Weights of a small contrastive image-text model: encoder norm layernorm.
Rows from block 2 of the text encoder of a small contrastive image-text model, named by matrix and row number. Rows with one number belong to one neuron. Each number is 128 + 24 x the weight over its row's rms, rounded and kept within 0 to 255. All counts start at 0. Numbers have three digits each.
After each neuron's rows are labels from the 100 texts, of 14848, where the neuron reaches its highest value: "tokens" is the input token at the peak. Only what is clearly more common there than usual is listed. The data: drawn small creatures on textured ground.
# fc1: MLP up (text_encoder.blocks.2.mlp.fc1.weight, 768x192), inputs 128-191
# fc2: MLP down (text_encoder.blocks.2.mlp.fc2.weight, 192x768, transposed), outputs 128-191

fc1.657:104101099105134107123104134114109145108099122147122111097111116123091104138114113130110124126158126104102134106103091158109122100127127107115112074104102126097113138108107136095110115109117102
fc2.657:138111096137135072124153141142119156139105081117138149123096125143060121119156110134130125145170144119077145165130129145123124143124127139144103130129127120125129125139169125102071089101135126
tokens: "blue"

fc1.511:141095135149125110112125113110127143135140093132087138131108086100114102112128134167120157131087109131137150117113134061115135148136088091140106109118113128121097121129099106150119076127090174
fc2.511:132125120148142145152116125153140141133127085147110134132150146122134090126128106145115139113114141128112165153147143190140122127099127134163120081136110107121132112118085129172137123123124121
tokens: "red"

fc1.413:140137090151134067097134097107035091112131111128133116147100111093122151155124144077145137221109063155131084126080112082128159122131116143124147111101104178106075160133134133089103140113150134
fc2.413:131114084173118075111142098109110120139111132089167142124098131138138144137116141094185139196112100201118111145095132103118155174154145172133126142131158134095077145123155139121124160142153147
tokens: "black"

fc1.400:144156146148176146141143137160123171140177164174137148169146145162160164109163156161143155171147097147171142121143173154140158176173147138147133147110132143124164165124147178116114140126150153
fc2.400:097086090099096107091092095086108093101080063077112113092086113108099087085077068082102099085106127079068117116097097105100096085092090105097081097091102092091100078088082091126087102109089091
tokens: "jellyfish"

fc1.122:122127155133153130130123134159141106145121135159081105170085150113149106140149126128149149107078124112127124164096116106121115142124110128154118123078105097128090118109133081102123127156116116
fc2.122:142155138123144116128135112141108135099122069119100098154086118124163114127115100138136110152097086136103098140135141124117108128064115140139168136094103132148139115097151124115120147133153102
tokens: "beetle"

fc1.183:151125155114125091140117102129132093116147144150100099120114133088104144123129143133124171157113179127117131111052096081157143129184125139098131125066122119118092152144091129116130074133135130
fc2.183:142155176132139124155111108144141097125150169155109103122131137113123150133137169140138199153136255148125141112072100113166151140224136145113139131086133114120094149148108140121157055133137132
tokens: "a"

fc1.139:127142176152149127166124138185097147137151143168157132145134111152172171162113135166128165125146121153173126176141170161109132140165170142107133159142129139114175155135142157126123152146163165
fc2.139:088074088098097107114093088085104106094087081066105111083089102105104085078073070083109097088114113090083111102087094093107095107103086104092095094090107101097099087078086103111070103103102098
tokens: "fish"

fc1.362:138135081132135045082132087135032097113123092125108099122107112105129138151111143090145142190099073154118102104110129094145144138121122129116137104104106178118074169141137122070140159122151134
fc2.362:129121097192123085103138120092120119159111145105162155131107137133153138143120157098173118198111130207137126150107126109112159184148167170138139141140159132117074140118154135119121176144158142
tokens: "black"

fc1.581:148100098122131094110132096116132106127152154093125118124121128132099136114150127131127136130103122141129080096122098135153134122136121137141153153143154161106123124120124138129160129146117171
fc2.581:127107115123127069083097101137106134115142086118159117110098124171101106080146085111132106102115121149091092147130120164116121100102105121166134144180146143114139106123127101136116090104101129
tokens: "crab"; "starfish"

fc1.229:110099134162152141119106143177125151130157084139108134175125134113124126179118139137131125119139130173144114154124184153116140130166123164139129129070093123116151116079107139100155130155151150
fc2.229:109095135138106119108091095089136129075100136114132118115096110127147091071053071123091116120120125086095109111069087079123109114109064099075103106105105089125114091095098134126036122127100094
tokens: "plain"; "grey"

fc1.449:131154113109158136104115125147130115087115126107079091112117131132124119130089109156152127137146130100095072077112121116122121133147128109115152170126146147145112128141155152126164121100152121
fc2.449:120161143056111181144112122139140107123096121130105123125124110143160117138107136148162150121171108120146144157121136098132139178122114129148120108130127137147136145096161127141159138147152126
tokens: "caterpillar"

fc1.258:130093099107091069100121073100097121108127084145119089135135101119112142127146140137111118134083107144099068096134087127098136105141146132113130114128086126098111126145109149093127116103136130
fc2.258:116115126130105099124098106125156118123110068146158122141115109168078124091153082163125106090055115144090102157146120122100132118121118132160115122160127125115133105128115133141109097119126131
tokens: "starfish"

fc1.757:156141046133111043112170061140057110124145092124149116153106135101156136143107129142188115189140111124079098127113145120081082130100104137110125133132121146109085119134149140099164133138119134
fc2.757:125143186107129213181095168172190135136136218146083098102158148158127141109193141158125156051152158110182164114151151127143139134179154145145130135105160128163190169153123113181139131137157136
tokens: "crab"; "fish"; "starfish"; "spider"

fc1.710:135155176132162163098123133121161102115146169139075114134108145098109143173118140114111160149078111132130156138111106132186163102149124124129147086079108136118091163128093094126137115157127150
fc2.710:158171157147147128125133131123112154141125111114123138163130152140153164156139144132132160178095156179141142141166163118145155161132165157141162122140114156161144132132150116130162177143154125
tokens: "turtle"

fc1.333:114124147094119126141136122132103117096164138145139144124107096088107142139100126155107145107136098154142105124102138125152135108137095108138115126128135151107121124104129166058140105104098139
fc2.333:104151225117122184149118141109138164105174132151127167147127103138126151147115131141079148106131121157147151117137123133125153126157143142157111145128089119132174124158137168138110106137129151
tokens: "yellow"

fc1.236:158162092127105101094118098170133103132134132095090105135123145090092116140146146113101142143125122095104084140104120136133085085157088101093153087145098138115103165137088107116126110154144107
fc2.236:136180092151108130126135128166170134153095150129116086147135124113115124125159139169147119113130126100126113146123147127133119111151107135122131123139119125120129136144116120150136124153135131
tokens: "pink"

fc1.84:127087091135115094085109099102106113123117112164109121107092111104126119096129131127129129122080107118115092102128141104080074092136107088126085117100118086096090121090093115117095070112084118
fc2.84:131101093141134146143129136170128138153121101113104129104160154157150076131155130132111098114116173124140163124140148212134138147096159147157108077133137141114123122135084123159173123134107153
tokens: "red"

fc1.166:162103155146182115167152125137133140156125129123127128199168156106143132109139150124102144106134142144144129149144180154109097150192202138112146126134103155131107137152140173096128147133124136
fc2.166:096089097124099123104081083071122143098095094076104120096100097109116076065063061101106137103090114080081085111084096111118107104087084099094088106114106079095125077092093127129067122132075104
tokens: "striped"; "scaly"

fc1.705:166146154171168149150147127160145128142197140167149156164127157126167147144170159172167193155153094170140141162155179170127128145168134154163155184154146132161144157129161165136136133157133174
fc2.705:098093081097099097091094090094100106096086064092107107083088102103108089083092076093102068085107124074080103100096097111101093094089096099101088099089102107088097083088091104111077089092094091
tokens: "jellyfish"

fc1.466:158168108128115123116115099152144102123147147116087100116130129077078130145154134120089149131130084129102120153117131150113110086158096117126154072139122156083101161139072122130125086142119136
fc2.466:142177095153112129141140124165174134151097153138118083151136129114118126132160131175155127114130126105128113147126148129121124122152110137127124126138124122112121136143115130156147130157136138
tokens: "pink"

fc1.453:118132093104121063102107073100090096122129123134121128104096131108133147135110134097128129182113138125095101092065090095112109104172116134109121139109128124124103113107134132069117033102118106
fc2.453:148148160169150135185163150160144139152174193171149138138159190125177135141138158153171177148155229158169159132161147152158136176126160110128175124156174130173144154170125130136177177151150135
tokens: "a"

fc1.88:147126154115126099148117102124135116121150140152105094116121132079110156127126148131126181154107173127102133113039077084156147126177129133094119128076121119115094157139097128115130074133136131
fc2.88:146147169127134118157114105138135098115152165162111102121128131112125151137129172140140196166133255147126133105075101108160142137212133141110137130076128115120092149143111140121163049133139130
tokens: "a"

fc1.39:105077115096160107123107124097112153105124142142097107100115105134080107133128124128074122139160115111131146081095086165127142119139146148111124088120086146098120127124076158103115126121124128
fc2.39:130084103135128103107143133145115163133110072138164178116140118192109124112146126124118119133182128159117137137132135150136136134114142145167098124132148137115127123145138156107109108105122136
tokens: "blue"

fc1.474:116104104135096120136117090122117114126143134082117104087160100129106112106133114137123153172134094133120122126093111092123111148128114156144108170158152168060108114098126139110142126151108169
fc2.474:144127125134136087111122112143075136124165120115149120105113137179131109110119115096153132127171121156122122136130128165127125117117115129159150150196157153120147132113145112142120091113112135
tokens: "crab"

fc1.410:114131158139117104149083117130116097119132149132132141166114128093136120111128114090113130105138119162138144132104129114125146157129110156135155110096142099141137152162117109154119153131139131
fc2.410:130132127156125123120109152150146112130136123127141137170119125077140120129114101151157118109151083123147108125129147101094102130079077104128153114115134139138128157117137082165158143146148137
tokens: "beetle"; "spider"

fc1.670:107061108091152110132087124089113145104104134144101104115116100145072107118116114134085127137136129102129134092089077137110133117140130131121119089114089141113117123114073138096110095127130122
fc2.670:129085104136129100117144130142109167134112071144161179127142112188102119122141130129114122134183149156118135134122127150127136136111133146163109123140141139105127119135141160104109083101128134
tokens: "blue"

fc1.492:108143134125137117160082118161120109137122124145097112174074124117150098139141109133145132105116127133137121160075126118110099143120077148156127146090133074121123142092155098127091117122142125
fc2.492:112162137125139148153134114170140133097129098132108106146100102129171096130115100155150098115145101107123089149107126134118108116079092134153164153095122131135148130101153149122099115128148122
tokens: "beetle"

fc1.464:136152108118145105106127119140105108104138115142098090124104119110120136114082118147154126153144118111094026090110111084125087111137123099100149153121145144139097135135139138108156109110143107
fc2.464:103153157083119206167120127138159129154093132136105117127142113166166146135141167158184162129182122131166149162126136084133144173146146146158125124120139136146137149077165131135162138154164131
tokens: "fish"

fc1.762:101098154106131136134124139140133134116157126125114142125103090098103158126146141148089142100113120136128093126106124100131139124151104135134098141116139129111142134107152148080123119083118134
fc2.762:108139209118133171132100145104130162090171152143127144156121089146115162141111124124077148114138115166149127110124127114133154115136119151156132157130088144122162128147151137132116123135126152
tokens: "yellow"

fc1.62:104150132135126102143125086124102106116117119153123115116111108119103145127126131114170159142119114134124124131112111147103086081168127122109121149122124060115113111099153149065063048047140090
fc2.62:104145174117130184153106155133144177137110133104129147132169115142069158098159107137080110112160177110121137136114116105137127120188133168109115169125122147130178122125135156137108160129148130
tokens: "striped"

fc1.469:151154155119143124157138109160113107123109118135140149094144151129135156170144146122109159178102157114164103146151148134182146139185119123139150119109134106105160091176134124152110136131149157
fc2.469:136082083090108128161082105115145155110094095086115103106099112121097078086107104103098097099113085064089127110063075120103102136097110117110083113105124111092128070080093113126134092129095096
tokens: "a"

fc1.70:166157150113134132117092125130120121080147139106096115123131128101134074133070081106139151141126130125108132124117094146112152142146080095112145131150138129129125161144142135147140123085121125
fc2.70:137149161098121154133107145115131087112141142144131149137119137110136109134063116128134158106169129151143148153132127117143123152114088109129140108155135112157158131108138121160144144137147114
tokens: "caterpillar"

fc1.189:122137156138160117112146180144144141095120083099111164090102106090143130115101113114134132136129122106139118140106170133130120106133118134137128148145144133153140163143137125125135137101133118
fc2.189:093129095126109088132146068101101144125075155130086121140138127174128097110104129111107116140118167126119109115111092144033117114082124166108102130112109095121130115152088122106197161130131153
tokens: "pink"

fc1.648:120101099110132084148116122125111124091099153115133109140113146106098119139102113130140152173115109135096094132086096096164167144133129123116154115125178138105110169119112105124160140150124131
fc2.648:123122133215129106139149123108164123151134111127154127173134109144101113128113141133187133159125163204148120147141119139122148161097137132141167105137150121122100151131122122166158159142156143
tokens: "spotted"

fc1.584:139137106101082112130107095122161106084106169111122141139105073116097150141129113125117106173097088144117093121079115035149157158138122145154149154102130189121116188166148125128103143140142150
fc2.584:131139110147121078127145129127105181121147115103155136173098078126114141131101132133118106146122109173132113121136143089115145135111103148133120144158104148094164141137167131129142169134109158
tokens: "black"; "plain"

fc1.80:112126143100136105097166146087130104128108101176166147105163149118119162147127129109114129150160116151119140148153109108124108115108135087115129078143119114111101144122112131088120132162160095
fc2.80:116124150135143118141150125107135113112138130157179152134167122059096127140109125117119126118176120152136117120134093136139134127082120074113159093157124117115068141124101138112141134128147137
tokens: "snake"

fc1.609:112162154092101137158146101146136078073167145141114119099098118056133116163103129144137128112116109126120150126118102142136130106112089094129119085104121109107093147135122157113130121098098158
fc2.609:126139185104112151161150136135143118121184139164151159106118127106137115131114141157116160089126134120138173142142125158108136122150136117145081111120122089131160122136120187147122090128101144
tokens: "green"

fc1.562:111114207076149118100108118099110131091136122138126141115158127118103131138129124088072124136130108153115143098150073134164156158112136116142161070120043121121112146139074120139146186157166133
fc2.562:116122132119142087112143106123124133100119072148177144135143099111102119125137103109106090126120151142098104130152103145136141129054124086141153097156096123126078120136105131097120138109129126
tokens: "snake"

fc1.451:095155155128122161163100106116129104114102117123127092129130122130068158121132141116142172148126120127122149144122092130120096098162128149081122159135108081124121112082146140061039093061147096
fc2.451:101149177117130194139114170121161138149096133101121158126165127133083133104143113136086091090166172116143150144117096111135134140170132142115119154137143135151168101111134157135119160125169115
tokens: "striped"

fc1.341:156138073140133053085130082118052095097145108137122117148090097095127151144107138101146135196108091150130075121096123069126149132126124131135169120097116189097090172136146133088118131128148139
fc2.341:127102073155120076087138107099106128139110117096151140133090123151147135142101144098171118188113107195107115137108121112106146167129149158137132136128143136096071134115155134112124164133146142
tokens: "black"

fc1.746:123123105156104051122148105119086103111146161104133151149123108054108147147069147105116129141105112156141130103074122112114152151123102131104157085101132128113106159155087126124133129142114157
fc2.746:141134143189125135126095155142152117154154189124163153163163162087111151130143137129147189110133165163180147130141168133115134141153118127123147105155154135138139162159107065196202139155137156
tokens: "spider"

fc1.273:114141145121150121164094118159132105140123124153097110166089132114147102135154113129136132100116127137132123170100129132120103143116085141164130152088143081122131125094156109126099111132147115
fc2.273:113164134128142144156131116174137124105128107130107107145087108120167090131115102153153103108140105110128099153096129132119106126079084134153160154093129125137147127097159142124102114131146118
tokens: "beetle"

fc1.197:149160143135158181154127130163109126122152138149148152158103096133164159143157128163139160135129112142162127143160169186101125150157170137136112123125123146148147174155164153116136152123129171
fc2.197:101078091104098105095081085085107115093085068079113107089088103115100080080070075094101095080118121082088114095091091103107092108106095103094091095095101092087106087079081103121060095105097094
tokens: "jellyfish"

fc1.41:108157162089107138178161109136124077083183146154116117109112131075134133169095099145150138117110105129126157136128106136124135120095101070143135103123119127100096141137128160121138128111104163
fc2.41:132152175097106148169169132147138109118175125154150152104117133102134112132114132162125162088123118113121167153148129168113133130139130111147085107131130087126161118132127188140126093118103138
tokens: "green"

fc1.443:123113140099109131128100115144136098110139128124083089096140124104106114141122126133107162131121076113104132090101102106130136130142121110101095101079113091100093163126070107120126127128114156
fc2.443:124134127137124191198131161151158147168151173115107126107184165149174130163155164151138131141170180118167181100136135153128141184178164145117137116126161119173164134155116134120141121126122154
tokens: "<end>"

fc1.547:128142138161130150130120086159144150151138120133157113172139097159132144185136145146121131128135137124139120144171161148141127138132139122156108136186100160159100156107120164142134153154133130
fc2.547:093047103085131111131094091089099121088098091064106107104083111111095080072078077082099084137129112098096110101083090118146119155113090097089124114106104100132121088080113088092090118122113096
tokens: "plain"; "jellyfish"

fc1.595:146152165163167171155135119191113160153194134162161144164151134144166166146166143171145167188144117153134121141158168167128099147172157130156119158134140134105124172159148170146126133120122190
fc2.595:098084075096097108087095093086107107093085066081109115083088102115101083086080079081096091078116120076081102105092097105114100104096096101098085089086102102098105081086087105116070111103096092
tokens: "jellyfish"

fc1.8:140132155123134124123121081114130106099165133157104073114116132115102139137119153143145155154130070146138126117087081105165137113155123141108133115064129113100099161119101146119126098147141125
fc2.8:135151161150150137212144116128118129135166185154102121147122126153112147147148149149157190183090108175139125158107131104157137171189139192152139177121147150085151171152158174139139174138149161
tokens: "<end>"

fc1.553:145132088105130065090118090102065107147146086145127087095104162110155151120104147144179142166083089137083079110121138094112085121158135103094088150126167122142111088092152119077191123110108109
fc2.553:155109097143134068142181128159133109138159152130134115094076165131207102114118125127199150157129177117122123164143140131125110143082143104131122147133175121150139118142145127123139130151113108
tokens: "scaly"

fc1.395:119135151102128120116163127116127116129112124172124146124151118101132122158134136111119156162145114122136141126136103125130099108101126102130149091121113105107094163121123113066132119169177117
fc2.395:112147169162160139160157131113141148131148144155183172151185127094122130153127147114116118124178171176180134135148108169160147149095148103135175110177132128144110131120118157114134140127159141
tokens: "snake"

fc1.361:145133057129095067099117089129087110133113104145134122117093104089146134124093143115173116169111119129116096108110140105092092086156109113122090154129144122126099089107150149070144055090079103
fc2.361:129136165148149188166126182176191131165136197141107133123163179149096114142203142148124148105152194133168200143140135174161155163149144155155151103113150123142146169150098104178128184157173161
tokens: "red"

fc1.646:119176154083127145149149116155146060088176183176106103096106137077123115151096130141126141090102094104131159136146125133119100090112082073131127081128109105102111124133107159123123088112107147
fc2.646:131147173094109144168164128146135118122176126158146150102119127099142108135110132168127158084126125110131162148144127155105129133141129113145080111126128101125158115129129189141131084127105138
tokens: "green"

fc1.103:137137087106132066099124084119070109124147097151124103094149152109158141123132120118163121151072119129107080120119154151067070103122142123097115155144180105140113073103135116089192111106088100
fc2.103:165108108119148069110173117138103102137144101124138130089094167119205107102116121111161116141124133097109113150142149132123093125070139080120121150147168121144124100137140116107125102134102094
tokens: "plain"

fc1.233:098130128114153105165130120167132132142129154165123165165156103153150164119137171116099152117143109110148122155166164167126168116147120166145166168143142157129149155122139142109122171126131170
fc2.233:102078089111106111090094097088106111095092074075110113092083106105098070086068068093111105084111129075076109102088092084098101125103086087087085099091105084094098083088086101112085108115088095
tokens: "fish"

fc1.389:121166157083113144156164125153136064086176168143107111092093122073134116145098113146138128091096117097130164139139120148129104100099099076119109090114106089124109127133114151128113110120089143
fc2.389:131154172098111138161171128151137112117183125153146152104113128093141112135114138167131156093125124108119164150147128164112129128133128110148090113124127095126155116137133189136131095120106141
tokens: "green"

fc1.120:141118086108124069087120068094096101141140086132131095102103136115152155132110123118155141157099098144091072106119123126117094115153138102112098142126143118132109079091162129059159098084105120
fc2.120:161101120154143080147178132150147121143163144150141122113092174130183097114118126135203158151143167125129126156148132121131111160076145101136148139129185119150135135147132128133140145160137113
tokens: "scaly"

fc1.388:103170133140129110140129088134125115118122132165121120133111111114078156128129143121160149137119114134124131132122103140107096086178136135121122168126126075129117114114149154055049079039143099
fc2.388:082147173103129194137102154119151153128090140091106146118154116148070145092151107127082104100149151116126137140110090111151131126186146156112116168125132141138170108111131162122103167122171115
tokens: "striped"

fc1.480:135123066097115066092122078090096107121142103137136106106107132128140162150110119124162125159110101141092101104129114135124103118157140103117114136130157127136107094102149145055147089091104120
fc2.480:152091126158139088146165126145152122143159142151133122110096170137186091108116127140195155142151173116130119151140126123129108147069139092135145141127177112152129126140117123134145129156128110
tokens: "scaly"

fc1.596:100135159044103151123070121131141111094132138127059110082121117139120118127140102114066123066093103104104140084154115161134114089155126099155102097140098102127148083113109128134079095055115117
fc2.596:147149108159151098152195138153133154141167129196159155144140171086132149175125163187186166201169155160109113156141131120112130178099138110134161131140156148129114163149159168108161160150161140
tokens: "blue"; "yellow"

fc1.196:129082090133115088094118086100114112124122111154107125121099118102140122115120102114152125125088108127118128113128151117066097102142113108133094108116109078120098108094117124115082077095085136
fc2.196:136109108154148147167150129176139138142135101139108141113169155136146088130153133161117117119121152124145161132139150205147136155084148136164115082136136143123118131145081141158171124126117152
tokens: "red"

fc1.399:100063108088157118142085137078099153110124137142102101131115094150086103136119105134075116150157125119131147083089083142125142137138127147119122103132082162116127122123100149108106113121135140
fc2.399:121051102121129099113124134124108175122105060142149160122135097187085105113127123131094112130172127141122139116111117144118140133110128149153094109119121141098128120128127156098099097097128131
tokens: "blue"

fc1.698:145131154113138095153124087133134084120147147163112106123111137095107152136118144137124179159123192124115134116047078096155143136184118136107141123059119111119095164147088136122136056131127131
fc2.698:148161173140145112174123101155144092119163163176113098129134143107126150147135175144154208172144255159128141116068098114178159154212138153114151134089140115130099163156115148115165069138147140
tokens: "a"

fc1.275:136134103136148152117161134157119135149141135141144125112119136136142130167150122147143134132133021113147128157145172167105126115132119125137118144105144122131130155111117130127148185125110138
fc2.275:092104098112087091149094077100091112077087064057103102097098089091093097088083087111129104088122123111112129094093108086093104136097107119100108087110106114106141101102089086130094127088106108
tokens: "<end>"

fc1.242:129127150108112134126142121132160096137122114164132100120149124132122126140158145156130151169142106108113176155132108098071104101139128143126097148120120107118103131111152131090130095122150113
fc2.242:114120155144132131157139126102139110126147125155173157152156123075111113141087155132131145112194143182170127136125101132156138164083117093133163096167146107147106116110115146128151154137156138
tokens: "snake"

fc1.306:137114072117112079095127117108107129102111105131134138155114128111126120150097119145149123180111120160122087134099097071124152144091123129146168120127152168123104155125142132085148123144135133
fc2.306:117111094162103097115138117108127119139120099104125125147105094121108107137093153134149116141099134214132138130123121112113156164085120134139120108149136134097081121124156122125166154131124158
tokens: "spotted"

fc1.97:104155172085146146142125122118141085104159137144117121117103140108123152147107090112130115131123112114097132132144100138135131079112121103136155097109096127135113121109109135104114102109101124
fc2.97:117156171143135166140109145130147103144169129149114148122110161104158135139117090119132129097094102107051173151191134143089124074102138105163136119114125068132110116135106102171102100127110121
tokens: "brown"

fc1.438:089135153119142172113089099147146115117101101162086110126118114118134145114113152156122090119103120098149127115112146125100132112117116110141123120085087144125082133130117146115161087111113150
fc2.438:145181122082116138117107110149115128117082101104082101130125119135152140130130134142142155160124081128116129129140163104114146165150130135132119111123107155145109143121160110121161152127144121
tokens: "turtle"; "fish"

fc1.556:134157136161169115149133157123144139141191143146181124152154126108161139128132146173117179154121123173148144163179145142125115136151141115152099141139127112127141150136127132132116154133155133
fc2.556:108064092090091110099096093090108103098087059080113108099088094108097082095068076088113092080104122075087102098092096101087095109098088102098079094089104100096101073081092106122091108111094095
tokens: "fish"; "jellyfish"

fc1.186:129089140100154119099110148116082141116106121108123109110154138102136126101094098132139157156098108128118083116126108101178170158120135108125146119114179164113141173129089096175217159177138126
fc2.186:126135118199145116126150137122146126133132131142130114188127123133089115138102140124167120154138167201126113133124110145094134123077123116117180098148121112126090130135109119129145139135151118
tokens: "spotted"

fc1.607:123146160146156138185155105147120146128158154143113143130176121128180141147144139142131193163162092140122120144187155154145113151129160130145160180130105135164165161121157192145145144125121147
fc2.607:096086063106097097078093098099104104106084068084111117089087103108101083087089083087109079080117117079083119105088101109089095097097090107101083087090110104083090095101090090126062088099096102
tokens: "fish"; "jellyfish"

fc1.116:123132134112131094126107075123132084118140137153111079124100134099112146131134128139140140137107028130117100125110095112138124110144114120127140126088121120104079151125111135117139096136130116
fc2.116:109132148146112135131093111139153118134118142143132108124138131153109126107166115127133132088099023163118114135143123155102138106179124141144125121144130123107107120138099140140134101120117132
tokens: "<end>"

fc1.170:163159154169156142171138122172131123143176136161156152164149169146167175134164151178167204148159111172151115143154172182127147142179151122153137157140141135130126186142142164121108131140142169
fc2.170:094091075096103100091096095094103106098092064091106111084089101109107088091093082090099072075111121071080111100093095110103093098089098103107088099086104105086097079085095108110065080101093095
tokens: "jellyfish"

fc1.195:143119138175159146145120125139112186122191110146149134142130100124172162141154133091118167090148113145146135102163179166098127112144116164139126165168118158094141111104143120119120169151132168
fc2.195:109056089095092109114084092061107118102063086076100110077098104095101064063066095106102084121123114107113102086069081099128102123104079114069085096081120117101125107078095109116128118098116089
tokens: "jellyfish"; "fish"

fc1.617:138148190105149163136117146106169085095163164115087128138115147114088126157116093093080147121115104124090166143131101125150156104125122134144156087090070097130106166141088092158071132155132128
fc2.617:129157163166160163116075163133147129168151149119095138153113164132149156143147106089127115122085131122082172138181146148108148089140142151156161119102117108149116137144111058181110135136127133
tokens: "brown"

fc1.567:125094107103092078114119077098124132116125100132129098143127121141113138115157125136114103134094134131094072110136104145114133099126139143116142132125108107123120107156108143124129129114131138
fc2.567:119110127126107096115112103121166126126113073143158116136126114172089136093162100157122104110060137138092101153158119134109134108122142130153125129158122122124136101144108135134120105124122128
tokens: "starfish"

fc1.163:125099133113149118096132148115071139118105110109123104109150134103133132110103103139127166157099108137113083112126105073185157165124135107113145108117164172116138169129102094179226164164127126
fc2.163:127141119204152124124153137122144136129140146143142123190130131137096123141104143119166123161153184198133109134126116158095135111082130117117188105158119115132098126140105126121141128137151116
tokens: "spotted"

fc1.537:104136156071124136153136118139101119086173149138128148097119101072128154159112117141104133113119108143135108109127103148142130096119093085127119117126121135099127120097116161066118113068081147
fc2.537:108144220106114168154129145119153145100178124155138166132124105125121135128112126154083153086117117144139154131140125138116151128146134128165096130128095109130175116152129181142124096137115142
tokens: "yellow"